config = dict(
    model='autoregressive pixel model',
    dataset='numbers of one to four digits printed on busy colour backdrops',
    train_examples=147500,
    image_size=20,
    horizontal_flip=False,
    levels_per_channel=4,
    vocab_size=65,
    arch='transformer_decoder',
    width=256,
    layers=7,
    norm='layernorm',
    norm_position='pre',
    activation='gelu_tanh',
    mlp_ratio=2,
    head_dim=16,
    fused_qkv=False,
    bias='none',
    qk_norm=False,
    parallel_block=False,
    inner_norm=False,
    positions='learned',
    tie_embeddings=True,
    init='trunc_normal_002',
    residual_init='scaled_by_depth',
    optimizer='adamw',
    lr=0.0018,
    beta1=0.9,
    beta2=0.95,
    eps=1e-10,
    gradient_centralization=True,
    steps=25100,
    batch_size=128,
    epochs=21.8,
    lr_schedule='wsd',
    decay_fraction=0.3,
    final_lr_fraction=0.05,
    warmup_steps=750,
    weight_decay=0.3,
)
Rows from block 2 of a small autoregressive pixel model, named by matrix and row number. Rows with one number belong to one neuron. Each number is 500 + 25 x the weight over its row's rms, rounded and kept within 0 to 999. All counts start at 0. Numbers have three digits each.
After each neuron's rows are labels from the 100 images, of 14976, where the neuron reaches its highest value: "responds to" is what is common among them. Only what is clearly more common there than usual is listed. The data: numbers of one to four digits printed on busy colour backdrops.
# fc1: MLP up (model.blocks.2.mlp.fc1.weight, 512x256), inputs 128-255
# fc2: MLP down (model.blocks.2.mlp.fc2.weight, 256x512, transposed), outputs 128-255

fc1.433:505492483479472521492462500506536502516455507470549502523502465524502477470519516489488500517529507489467453479498468521478445518472505484489497526445513483494483526498512507510495518549502510535479504481513482488527516541532498518523503588509491509529460458505522510535510471502486561468506483465512531477460459486478510507514475481540478519535506501504480487499444515541499498509477
fc2.433:509462485487478489492482491526479485518505547499513482483539473480480537472498499490510470493494474503496544517509511520476456476466528495452472531490500520514511451521504516516494506519507518479453512467479503481570527514498523524517537531537509493500483497515474514518507483494499511532504490439483461532497489508530480508493451491544514545521517504474491464533459508520495509497543
responds to: red ink

fc1.13:495452452509493500516486468497493524560492527446495469444550483571501489477568478482517475493490505501477490459500538508520518510478491473505540497473463497540497516522454509530505488467511507509507507531480510497458507472551513504476527511475523477504484509485509491513529513537502495488472507511526521526475488497457498530515539473511529484468519508484464470501483444491499492490512
fc2.13:484502515471504483474483500491513529500499465520518517514477495487496456463503535546513492510515423539523494479522519501505525481506496484495491545531491503496523515506553472466482473500485521482504516536503516490470519488505470473461521518530492509527513499527536442482461486536522487496499533498493455513487499514480546505499512489492482476498508526508468529524475556503460480503459
responds to: the digit 9; last digit: 9; first digit: 9

fc1.247:468511497556479494524468540498511502579519490445512509494501510558506493475541504491521498483524476507499510472536500533487482481493529491482509472493483489548486473516461554479471533477493554497522587528489503477518496476502487436509527506498502500479461496493507504569511508489531497478482504497528492510490460501510454554522533482456512493523528520487453495492477500512512469509474
fc2.247:552505487514488522519515507459495456502501532488515499478506515425520463501486477505473476481542500499538527478487505478483520518494476504468482487499490512523499476495488489495513515488462483518511435467504466506504497496540487524452489481523493512512550503455514492485482501481496489470525531482496475484556493524519501533475506432549488492458504510487482499545508485511511486515521
responds to: the digit 9

fc1.328:535485501472496488521514500493533478499508542517479514487504507503483507509506501465417555504479498532520507466470480432496502544493505517506502458509516473486516484495517458497522491514508476568522470492511523507514560494455516511474554512496498471463500506479524482495490441524536513494476489527538490520472497495555526528559490493491499485487497540483485538553499468508506483497466
fc2.328:455510449430515532529504512515515471481545485469504509546543489506489542498550548509591450515506528457503498518496522556496490519493468476493472536530454504491486528520504468490510512503496493521488471512500493488507520478512477516554463487537490522516521515495507506482512501495478500505508480509522475425457464572483524488482496470506507509546497512478498464490505492512517491500502
responds to: the digit 7; first digit: 7; length: two; last digit: 7

fc1.361:514490479474479495489492504518543513495535541493519499484553506512499517517475491495463454525461491466504516495516554445512478479503530437473513462481491460484474524511481489497484500509488485542507512518534468487441540451516537536501540513538492492479512532512519477479561495459495534467457479499517533498518484507498508535516506514499542508520507469449502519544496490496492473519462
fc2.361:534503548522504478476503453502476495515429517513482495486519499568497510517554430508509524515514502506463471498549502464516465473497492520493470501539516480431493501507482496486519460496512512493498518494501469494500507527461539522494510519448550478496525527511495512504509459515503505517518466503481485519480492482488503504483496529512494467452493506476464537533485480451525497516488
responds to: length: one; the digit 7; first digit: 7; last digit: 7

fc1.49:487493494522532480513514550481518474511496491486526554534542510472526494489486535480500466522489470544497470531456500455508509454492432438497513487488470475502474517522442483532524527477452454509494459501507481500504510518470466488522510512481489505521481494490521459520498505490486506504469523456522558501546516514488492506505499443493515491463469478498482542516481486447481482532489
fc2.49:476492480452491518502494463517465518526486504492504448473488483537471501526494446501507489521535469507464497502572439488505479532497533497500436483482478502505497511471518529489510512489536538474499490484507541494486457461419481519491508483498479502503496529476500480493500514536474512511484513535523495503526518532508508505517488512507469525549501459572496467486519484528486510470483
responds to: length: two; the digit 3; last digit: 3; first digit: 3

fc1.425:546497494531482535471509479469485483513486475498521455493507479519515465462513474519456495517533491528535500473503489518507517528491506497481501475494499485526491507510508477481516497500529505508528479512499462479462524493488501458503478530442469484526528511531536469481470517536497513501517528493510516520496487490513528559542535470510500481531464491505576515476475469497483500501496
fc2.425:495471516484546507535506600510501506511496518496507494497527483467535522490526557509502562518478536474506515484450587506502497473486458489484540491546472509519495508482444535536475492488505502514493467500500494521518485565500505490475542495510498525495522487511508523474535542489533502470542499509518490491480450498484478499498503502499499525427488478506472499527487531489500449531488
responds to: the digit 4; length: two; first digit: 4; the digit 1

fc1.212:531454483490507493491488475483497511488506507485475529520533513538482496510495552499485498492498520521510528468479526502467503524489492408519525523471457460532447503506499491516498505495480427483501512524512509527461559505490545507457489524521485490518521494460537470483509481517554515495468536501541516536536472531481515542505512493474519486470507487431515506468500513474521471550464
fc2.212:490474500547523559555514519495483487511488472493535455501485486507501493504511499519468532465489489529536493478509481452476535502480490514503543465454524505475489476483520534509519502505523517478502523504492470502509498505481446484539527493478518487477523504538474525452519490454491507471525484480488500542555509457535492471517464491540501510521507474499519490446508486508494514464548
responds to: the digit 2; first digit: 2; last digit: 2; last digit: 3

fc1.498:492437504494488538512520481509495468508524486487492482523513519494490511513499509493469482494505443489470512462508508547470521539504512471490499502505529506498515480573521554483500452495533503473481466539499502491506458505528547488514565505514478527464495448466502469487517512503475503521489519445568516516510482511499520543466520508482532512467521482478528533518496506553489490496479
fc2.498:477543511486480497481514531493472527524435507501531528477491499510500513498516533516539522498474547506474506551487485493511483466494470518509524478519498485488497508505499493501491536502489524516501521498487495519521536520492455524506448500456534464556467551507519514501479491504493495485499522554487473470482498497477505461539488475524480467511485487517498479499514486523504526484520
responds to: on a plate

fc1.318:499514521529534491524528545477536480521490485504494490509494490461514504505501494522455479466473471492555484486505569478472456456513512488475487509512482507497455501511491485503477480470484515553501521536488490509465531497516473461518499544514482497463529477551534454479459538486484489465532507521513552499480475458507471473514520475513500504532495511497507514498476493504513485500423
fc2.318:471523556475459457535524459530539509510486488476468482506475487510514478509508528496539501463483497523459506500490481491479498491504582518443482465491505500586503504503490472483517493509504512472513485482499549495480468483517504505484530476504486563542465506530459462479498468530533491540527525463523537496499569491455502485542494473474489494507501517514507508455485506510480529519506
responds to: length: one; first digit: 5

fc1.0:487481466523538501494497472520519498547492493452505453480561506528476483483484492466505469518512483466531497439520517519534497478491513462489507503496482478484486482535504523488516486497500493464515523510497523523504496457539498479488473482533513495483484531489489492537525510510505500504425467439492555534476450513448506508506521474517528529508505499490500511507504403473497474511497
fc2.0:526512495500458508486486518487505489488534543498501550464490482519505500544446505489496487465498547514483474503455460527461491524509484539525490535494486491459510501490525476542524469509458540463494473502490482476523509465508507497479522505517489505486515551456515542507556479527482496471543494490524493488520555474503509496471493495502508454497450503508485534533522516504450515534487
responds to: the digit 9; length: two; first digit: 9; last digit: 9

fc1.177:528472484506494488495486539459510493538523489481535481450517535479469492501511483492454474539516470526511477472509533478475472446475526479508504484465479458508474491519502492508480474491491494523522499505514496496444538513465492465481480519491481445527484436528528489496518487490494525475518535485485513513507507473493499500491497463517518499519488510467498520509479482489474469531506
fc2.177:537479487529513463456469477501482507515490478557513480457556514513513519469529521485499456522480475543500482504520523500517517468504499450491543511508498500484531505516493496534475475507480510482509471523490509501472522511474465513509518496513487447503518472507532509481520491487502498510495501510507518474540481468527514519523516526502490517578492497443495505507506512496482473498461
responds to: bold; length: two

fc1.360:528505468504504447511514551528514542520507476474504486488510503514492497489493462505501515526488487537539495476452498475518518474501454494506512512441521491464518510539499494532513502470513503504495502498510512526478505492516525522462486499526540468512518502541487471466528496501532502516450499504491519511528482491482514502466495488559492532458465475439512438551485468550436519512518
fc2.360:499514510560494518488502485473522501504481538493503516522484514488465485505517523490516444523487544505493472579520526480457513495493485510507507466564518492519494508497496451491453507503460461513482548493515527491494525468520500503474483496481483515499530473484498526488471517496498506455517529492470471471481443488496506527514490486459505473545515528522518521504500506532493455510474
responds to: length: one; last digit: 5

fc1.240:520498471473513502489491500457550480505439513457487507497520537492502487512516465495488453491496496484536519419509549490516517516476527509519490520533491481505493528490495471436494455492472478501528481490506499500515515460495523507521511514519493495500511483537551494520497481528523514470430488522535540527506535484546520476549511483472495526502477532489525529512473499493505454493530
fc2.240:458473462472577516498483518488512492529504523522468483523517505544503520520489503522472521471520530470509514475498546497519482535502450497512507482488502500485498505490470551524527478493521527495501492497497471482519499492480504506539479484530485476512491541480516492501496483474478501477446533511504489455482545492522500507517500506477487489511487521519474497576512492503497504489493
responds to: the digit 7; first digit: 7; last digit: 7; length: one

fc1.436:510505514526500520462511532503528475481477523463482477516530514530468534489510499506478481483534498516523518497510521506492523480521524501524491446496482491508480441517497496528487510486508468519476485527501524550466537512473517517492526505485481501476502476507504447472503523492526498509451520470538510499533477519471501512497527485512498513460517473443484505541499439491492478513449
fc2.436:501481500530487514478504459518476507515484476528528512481487502472459473512459478524500473497511493501477528534526446469463478512487492534500506547535495492513497503498590513471514553502496492490497510509485465473497534501518478513496508492487528519496489538481485473495503514518464485458484506500506505485454476455537450535499496513547487491475507523523535486510507504507504544508544
responds to: the digit 7; the digit 2; length: three; first digit: 2

fc1.470:546497500554487455452514457498456507490487531493498521491519513485507539466477530502506462488534459496460510471515569520446499532503496493518471444504484478523462468514485500480513506500465477488516528503511497543509512465485510533519520495481481487462480453521531508508561501468507508462527474506513521520481496467509499509510513508506506474537518479510489490528505512487473464481489
fc2.470:487474468528461498483479454487527467472483489496531482460521518534479507482510529522501485480455524496529484541554473511497528509497474517484503467478512506504496496500525505508478541503531527504517496502503513478476500508464489486486511495490479499511482472489475490490459540517430512521496516472559439471507457512483509500456494491508505442582534484477453490528506533467534474507506
responds to: the digit 2; length: two; last digit: 2; first digit: 2

fc1.208:497484496486483502471508537464463493509495517508473506492522498488489564487515471508514502514476478480475484504525538507481506532508460478500479530481479504482489469510499445497492510467475451523497478538473502502455526444507481520536535504524488463471516470551531487483490473509516483482520508487527544531481539469514493492521488494531502476506519492470514510510507486496496498498454
fc2.208:504533520472503468457521483505502515476463508496491538547511501498516498468472547510515474476472511494465479522509475511450488474505541512477495526489519495556479524499511498468536503515498484494485533502488497505493489488580534507538523525503479525523490481529496476511476471497467487494502496431493500530478479530439486525547512477500481462472480512498556511439501482500492515503493
responds to: the digit 0; last digit: 0

fc1.248:552480481537469456488466510487523511514466554463517474485538517509469486490507479518483481516486482523523527455531520481519482510489515463526480480431472422494447456525472482511507518497477491483529504508526471508467565499491505479504502516506519462499466502511516460496520467546512534482500497500505529478542496511529500513466520478517530505511464506504517517519476485483515463528510
fc2.248:528477475529466454439485510507479508515497489547513486489538495515504511463525501514511481535502506522515498474491551488505521454488471460516541475518488504496537497504470523527503488500452528510499514500509529518478522532479471524465498501517499453511509507532498495489529513501543516512488507509536514478551480488502504522525504556479492512530516490447477518520495532520474493491467
responds to: the digit 7; length: two; last digit: 7; first digit: 7

fc1.397:558493491527476493505492464413511506559473499492489468483476506507486472529493500513495489511485510467498563488474505450464447533494519490503500525466507507493491508507502516497529505523486509517521485506487488523493489490519470491496520508488524484514462516506517493556513480497486507529508519463526487471462462550469488519502516499480592426500502550518535513526491519511435523487524
fc2.397:519496513475523515511497498453500463503549526500503511453502513493484563484552458480469509466512468540485500513453560491526473495496531509501514499524500483466498481507495490568500505492511516472482493501483469541506495548516512527478452516514508470499506525522475513537457469479497515467523502507473528500496506521529524464484532456484544473522531513486466522497498514509511537486506
responds to: on a plate

fc1.379:539479462498445479490497520484531496550508526500513446491516536510492502474492481451471480491470461526463508471498523457467472490475535453513494482477485474491479475508490494545478490477482511504524508515508483511470535499467504514503488508513519422513496486500522466510503464521479518507510506487474535484524508487507487540474490485490525523526484532485520507519493489506485462526492
fc2.379:543415477534446450490500468462504484523492516497517459492500506519530496474502521476481482504463502523499488483494528477498518508494459443500528466504510514469520490493504516535492490506487507486502477525494517508481517514457473476498527511509497465515495501496543490492518469488471502519496533519440553495525492483501480526521510506478519506504495496440475531519503477528500467511448
responds to: length: one; first digit: 7

fc1.26:472484516512502490520485515463521495516517476494558544511516496502496508508524494460511531526504484548501477523475493457482500458503505496492500503512530493469512461550481502545467564534506482466521499549506497522517506466517489497447490521493510493471516460490497478519527456534537503495528551516498496543499481517476475481482499533538507526475535533485516536509483480531466512500472
fc2.26:515555491512521453420494546493530480505492526482482489456502498514523496493454439492501455486519493459506505449520481498498544516516476468513511512488486491527483514499451519477503463496490480557503498490492475450526521541510527476587504498547489520496502557545494498487476486450502486468486516524499529483475465513515494546514515501490502483476490484519470466520487505524509477484518
responds to: first digit: 5; last digit: 5

fc1.103:512492416481478524516506536532467482533477503470485475486535497526496477495471508509519475508497500516518517464500536520511493533470530483500545479502494473539511496503469447537474476497492489514524458520518498505493501444513494515458497496533491491463459483515532501510513499461493513498442495437530502547490492493497503452499489511473515495516497485456546476499482497481516511493509
fc2.103:510483507494479464545494508497541502527496468490493489481526481447503496510517445502486561488500536457481502504467462514537499487500503464522491494464507495477517504505533502537517500496543544496489472515488514536507475522471509500532494505472543464518538497472542477500493493491539502508512498519515522498453539509502504530536495477499486486462471470499466500522497471471465498500509
responds to: length: one; first digit: 9; last digit: 9; last digit: 5

fc1.324:504471489497470500520492506499510515518494557471519468488536518521489512496537506516471503499530460523484518456513514471472484504504471467530491450482475437476467459520484472494482499495494474521511508521504472524469540499492511470459536517501502437483500498550560460507510514491513501487534537482536510490531472515576492522509511484517509496508479543475495517541463476520500479536487
fc2.324:531471466546480445448490502512484499521482493554537459456544507527499527464539495492491479511490496502478488475524535489516511492496476464505530488523485498496526484492487510532497476498504529483511497499508505514472527547471465501482516497483513460517503479494504471497507500493505510500500500536547534496517501488506499525526509529474495506526543515439477532539502525503495477494449
responds to: the digit 7; first digit: 7; first digit: 1

fc1.471:534460501507483470514467516494500498515487505482530462460539530487499499467517485466455495536503476474516522476520540471499469443491486465521512505437483452510446478533504472509527485497515481512513489506522496533457554505509519451457496521490500457502513492532517491490529494506505534464547478478485524496528494510520489492510503470522522503516468486460531527530479477479515488537482
fc2.471:550469484530488448440489478509482505539478491555527483473542507515515514469557492481489467548492479531473476486518538472520509472496482479499519493516483511483550506483469518517498510501485531499514505512500502514469512529474463514511518482491498446523512486501496477501506492494516504513490509523545537490513487472498495534520519522480504498529531505453477523524515515509511478493448
responds to: length: two

fc1.291:515441441514503512487518486497500495540503522427491455493520483572514492473491494498530418498468464486521509486480516497465532519487527493496505510501497504510514534518489469466485549500483474483524570517490499489489502518505477478483474507514464483524489530515506508521492486563521505496463558497539513525514488493474504535508520489529501543513493506464502488499482471530501481468520
fc2.291:504461482514477561528468491503494480502499515480515533502505506556494523528474524557554495492511552527489527482463499475522480495494495501483506482487493492466503470490504493493521488494533525461487480487504479493513482489478507504485503486501498505492501487487466477502518496504492496459522486513520476493514542479498516449525511525516506470531500517463480514514491493499451513521529
responds to: the digit 9; last digit: 9; length: two; first digit: 9

fc1.50:585500494511466479495504534468551478485523507473491514475521506488520506519474519510487527502495492502507501480492575501551546514501535500493488453513495479533482519513509458474484509492484499512517496514505493506501520493505530504468504509499500504504539470514521522480522432519529500489449533527508519509477472535517537517516543447545509499496486494481485539528476492502451470479493
fc2.50:480465513524512531517486529510520472518514514506521510521505521486499537501471505506529494504525515508519535508492490469500491538491441509489498521506484495512504526502595509487487514491495517530498507479506497446511492491464519499468460488479465511526490495486486480496509535504444508518431510501509460467516505507535496488504490484472492538556484490499466489494525476507544509519497
responds to: the digit 7; first digit: 7; last digit: 7

fc1.239:511475500543483479487496477486520523490477523485511511496522516544509486511489489451503434500508526520478503503473454507512464467488519462519457493486521457481496496530515519551502512492459504490506516492523473535522532466450485497483482508482569496525485517483498487531495524498513526493490500497467505442543508530497483491513488517482509477494488490503505504532495511527456469500506
fc2.239:472484468478533458501493534530526482536516495477508491498488498510505529499531494501471522471500516475467504494580539515523499478496476474505505542542519493500516495502490543496528510501533454551501536478497505453484479471518540486540489492541504501477506512475508489494509478522554488454501495528490483501475502530493514469505502509499490526510519524500449542493485500516524500497518
responds to: length: one; the digit 3; last digit: 3; first digit: 3

fc1.296:482510462484465518479492483494481530513508542499511524507509472506510516497516478486532469548487471553499510506499494491476506511477454504503541524518505496468505521513475513468438528498444515493528533534505483488504488433508514478543503536492453497504501475492497448535502496490509520508490537488539527516532514499533507518495503451506508534525501490514523491481485459497499485480516
fc2.296:491511514488512472508526465477480490503531474516524494535542478491519557491471533508481510502505490520509481490511451485538486538477508493513491440478510501499500490509456511527539481496539445446501466490496517500512495490466503506526514505467505475538506506524521504512443477495519507525521522522483503443537487494541499472517503490509493520515516502492525548467496477499494493504497
responds to: the digit 4

fc1.207:494466485529496461490498427483466472523494514509531536483530519536495509486551508506525485518505495486481495482508507504475518550485507465527513504476492473442492485522459508487483468462502499474509533537502489489492556537523486482500537507485485417502530506528537493527491491502540509494502509498558517513487480512521478511509485512490503484443496512492525498504485465518482489509475
fc2.207:535457438530505449431502458509494480531497481479513472477552501539510506502553531489487428492466483508484482469504523503519487523486474451518479523507467492473533472483476523545516469528506516456496479511501476527491522514498492485516545512486528474503495485498493506511506490500506506478489500545533519482510486468512503524520507541474502533526547509464495535514486495494506491519500
responds to: the digit 4; first digit: 4

fc1.414:509485486521534528493521506490524466504487469492499472443522498507512503502508502478449478481544485509452490490531479436502458523475450480538491509538520489533504482508487474495484479506528480477502503497488508529504536512495489495494487520524491497549527471477506459491567499478495490428493457511498484512459530506498521502555512487504508500509505505516458510530507502496488507485513
fc2.414:485522481474527502475529518503469482476488503504496543551473513487517527544514534500534492525489529455487526541479498483479465506505521538497492542550456508511503491525518510521473484501512461518513458489509506466502543503540523466483513475525499510476531502505493480496467512543522506535510510533475485484468474470458507476450484512491521481521487537512483498548499511503502480513515
responds to: bold; the digit 4; first digit: 4; last digit: 4

fc1.298:459484485487535526509509478499506493513524525462528524461551507512479509508569471449525482488544488501503461500487509531516446472467529483517521502475480485515471497538495533473480499479500506499502541523480516460464513481518469519509487514481506483488524479486528476478562529513486496452514472513524505509455472480493502466515522479547514460514525519481457475528490430482555485513466
fc2.298:508511547483472497522522502509522508498487535484483485472493491438500505520511475549520501499507482474531545503487471503530509500512489513521499474535485499471501517522517458480523470499528513424509475533501504556497499509509461527558533501532535512472507462535546458485468539472474502491479495523472510501477504503495500517502517478474500547468474490511528512492508454484465510484543
responds to: the digit 9; last digit: 9; length: two; first digit: 9

fc1.175:485492484479482489443526477436487507529502503476510503516517499486448507477515495515523504472516493441567506505523471495436487517505475506530482535527482504482469479514520489469499465499535462548515544512473488501483516471528464493463474512503506488485458506505529454582517523479519489488517517495497518532509458471495507474477518494461563487530542536467505508502480483481427514511520
fc2.175:519481468531513485544489514530468472530473540501504488484517490476476491526504470445458505477495482544511529498481518511529494515482537440494516508479506523459517508498498482517541474504498515510516490534495518507514495554475444515466507513510515495531500468446513527551499461483478489561500439535496516543527515504481510491548524506454520518475515498486509509503482528528518452480469
responds to: bold; first digit: 8

fc1.461:529504488466567458513510484484501480506501510477516527462505544493496481506534542516513495495475466498513481500480523498506503494502519451485484498510484477464444526516505478486477481493504499477499471507513493518496508508491461462521503505488486495461505508520509520482556478470525505467513482497491482553494538513488500477437509454545509495488491491506556527523481516484542492511542
fc2.461:499484521495494538476478486501530481512519475497467488556521492533487534473497473489465547457542528499531504531482497491509470564487528528488522490489510481477496506496506508525500502487515504529512517490504507472510491460463563550495499507523479472497501457515461503504475553497485491559463504534517526472489483503506487506516493528498492515542525481480466455494499487493448480474451
responds to: the digit 2; last digit: 2; first digit: 2

fc1.501:497501507449510501504521524479513439516486526431521502496501462450489508545515501473484563531481523514509493482503503504484512472498496488518503491498507481501487494507482505492471470533486465511507493496521494459489492507447499491447511540505468508509439428501521516495500526478506524482544513520486564455494486477484528507500517476501517509546505489467519499502477487503500499480498
fc2.501:504482521492530506484510518499460505473485495466486493517465487484509503495483518506472497468460530459505492482465485463485493484529501478500540493498502508485507498502521477483520512506498495437511513502524571478464510494518553559489517478498464536511501505498466549509440478461525495538454457493495495490477463534491496494521500476498508515525484506465530508488496479507468549495487
responds to: red ink; blue ink; purple ink

fc1.7:517457456530491442478477489445454492550529485505521473484501512510481537508511543453503507532491495506479520493457518470480466469495465483497481486481485474525467502533477514494476504485468503491545546526483498492491521493502489501449495497474482438513465462522516457502494474524566494508501518474516529505549497469514488507491509508515531502525485516479497519513506460555510476518483
fc2.7:533496471558511429430481473511476494510486478529523486467532492518507522462529496510496441537485475524505465486506544496502516483509487467503534476500497499491536456482483516539476488498458519467513506525484506513477540527470474510492531500484535463524509482487506491492503511481500493500495486547536506487533478491500502513514507535483498526522518490439489516509507504515502485496463
responds to: the digit 9; length: four

fc1.193:488500500516510512489513529493481455494480463510536508479530487465506441521522518480493484498523518531501462522489535491495463488486475505509513507502466489530465490490509483496457460479457453514505481507522485499518526498540503500509528511486501471488544492565539537476521527511483541479531475452528498469539523471511509456516484501551509505501500473495461536523505478548483504485483
fc2.193:543527504509503500482513495522492510505490496472460437484491503459480518495488460484487493484485456513480500415494460532568515475521523488489471502514516503482518511533539486520526475506546478446507523500487496491505520481483487450509543491542516519566486466515489486463492482493484496493481524526497535538494511514502473506499529542502518509493524492515507476475481504483496490477529
responds to: length: two; the digit 4; first digit: 4; last digit: 4

fc1.22:570481453514473465535470492461510479519473498437536489492554532505540497508514542503509459518522480506474520492510504458504510488479470475508506471449481452525459468537475502512471494491493481485527499507526440510502523510509468498481491513494475469492510451533541512514516471534527530476527511493515519479530521456544530473469510472509498515555499511458524528529487470509472492536509
fc2.22:528471488542500440443483486509472493516475489555529487488544494524519531469547527485494456533502480524483469479525540485525514464492470465508526484519489501500532485491486524517476463503478521466515511516501498509465531523497458509488515501503497466526509478506504498489521501494505507495503493526530521478523489478500508519513516539488486504535540483455472528530507520505483481497448
responds to: first digit: 5; last digit: 5

fc1.189:526509519519458470513501554522452531511463521506494481458474497467504532522507523504458518508522451556469499457492516500512467422494494521513478476512480517487478468499509505492505537482533469512515478504481503538492511533506466470499499516522519468493543462522510492487509494496486494494524469504502492482479512498507513512485490467510492471500518499518464491509493496456482502496541
fc2.189:483485484557514550559522462511489496523467503481478480522481507525505502501492531470485512520547485509481534485498490463516510487488497482495516517527508504520494526480531489499510458490496500460489513501496483536520502504507484531475456480488462489502502568473513494514482489481517494484492529527467498513490502460492484529519518530514502502484483506489531492539510476542554491511496
responds to: first digit: 5; last digit: 5

fc1.117:478527497497478497502464495510512481500427526514518498456525529497543495477526481475485488490545522501483499486504474508516495487490515487487532523513485489505480473499483531516471507495499549543495517512521454499523513532525494506525526503472476496507504474513502518532510508464459512476508436466531468472482483500521487502520508485480510474518505504519489492515499480455499507483539
fc2.117:517495506503524484462526502491517469477503491492486495523486512527498529483502510518516434488480488514468498483545510480539474512501478466495531498496496474468511530478521471457518481497490519459514517482518466509525527505535500512447459511540482475486479542481485458495520471473517504499465500530458512506484508555445535501515517504473509513464451515473499510503491517478488527509474
responds to: the digit 4; first digit: 4; last digit: 4

fc1.289:528492512518520469493449443497475482521511541473514497488504489559491510486557507481532461464526493504495533498536489481495497527495466484495456491487483489505489485519453536447507517510502532524509531541495476493505515447483520479541550533479469489523509458484493479564495487504513508493513558489504495521489508525493517511499498463494519501513499490505483479473488438479529495497495
fc2.289:477529474498493456526485480499512526517512495513522469531508480489507477478516434488525504494455503501522481475495521498539486544502538452508486477502457506446523509472520497496472547496528466496522510521496529514496509509479527516563510486489535508535509544489518493522545497481528506568499529490474551496519454554516512577524507448496503560519492524497530496476502485493520490520493
responds to: bold; the digit 4; length: three; last digit: 4

fc1.274:543467466519471438482473493482505491561469487473509476453559523495520495470540491477528465526500492538540487454485538496504487455478507480525472500451468471532481448522469503489483507482473507482542485514502485533498535508511469497480494515477482439505498505522523474526473463529545512474492492475532506533524499524476509518477525487510522490499480486509508522532486465496502470497522
fc2.274:515479464554494452434489488525467509515464477558531467484563511512505524464542510492497459541517486517481484471527530495528509468505487453503522494504478492500522501499506518526492484498484538478510511524507500507463535523475482512485517495516510464529508475490508480492498517486494508496479509534547521487527487477497492542531504530474491511516522498452478528506501511486483484509464
responds to: the digit 7; first digit: 7; last digit: 7

fc1.258:497535477520537477504492471482475507508505518481482542501506527531490470483528482486505499508491511555535504490467493451533516491495434529509523495461529483490550525515482436498481519535518491534518484499518500503489521499494504452430500525442513507505517501499494494533458507543476515456535491483543522498510450525553527510518495456501494480490468485484470537505500437493498477475497
fc2.258:424536451440487503504492495521499474496500515492497527464535514468501491490546494498507499510515508504490509462483465547414505495499475477516503535505482493486489564491507491465515508499473504535512480471501507515488505522528522520540464496540531516508496531500485532517456496522531502520571462497500475496433478530443511491472467474536491525530504498490486497512520494487520509502575
responds to: on a plate

fc1.48:507491488522487455490489457515518488482447501517518509478506511498486501466507505489488501517520439514549476502490501491522516506502518512528516492501488458501493521489479486533477465483520512540501522501543485507462575535489460504485521492501496501496504503527527487477477482489497543499474498502510519500549492501496505469489492503458511458520515479463492494495504510453496471510461
fc2.48:509498564504542503481510500492475521483531526537467495472516508590468497490511507522488528488438505505482488533520532483467512512501445506514495530493493499458488474501499484465481499507513508522499496482500491461466539482469514524531491511491518482513480529532509488478519487509451500533507470464521442471503499502486444540462496524547476526481522512500449505510504531459507494521517
responds to: length: one

fc1.445:503472465526495532483516481485493467518511521484500485448556487527488538491533547484503486473486492511489483440521546494480489460478505439509495489485464490531482520505534517527470450462489478505508547538495491485499526534494513501442507506498469456530510523491525481487533525500515505412486474485525505494502510506475474485524523500529537474497516505488461509539475473526490522515488
fc2.445:480543519523523547468481486510507488519478475469512497509473513521476492546510505503507489497518496495489492459527469524517495507495520476519480493497502490455504538497531461536523464492567455487508517501511525503503494467451488476517520493501527510540501492478517500510480504508503511487487520524484470482472541460517525466517521506478510503534495482509477498519499510481440501508493
responds to: the digit 9; last digit: 9; first digit: 9; length: two

fc1.284:522490518538539500491508472511556475493525537500498508513500527487493549502534528445521496494501437552465507503503554487485496510493500499499496487489477463546457502510494444517460466511440474508508553529522442528501558504500506485509472501502454479488501453518529485503521500477532513482515491463533520554479449460484528493523522489485541522551480509483519535495492492498484514504432
fc2.284:494497540469475552471526547517536499478465485547509491462494501521491540536486496506515517505511524487464488523503457503495491506513535523482491509451505478494502462514512498517530496504561447558484532504527467485476498485507493481527527481515474465497499470480497506510456518513485515533525502487494468501469481475486523497479453440525515479489503496497500517507510510553526476535526
responds to: on a plate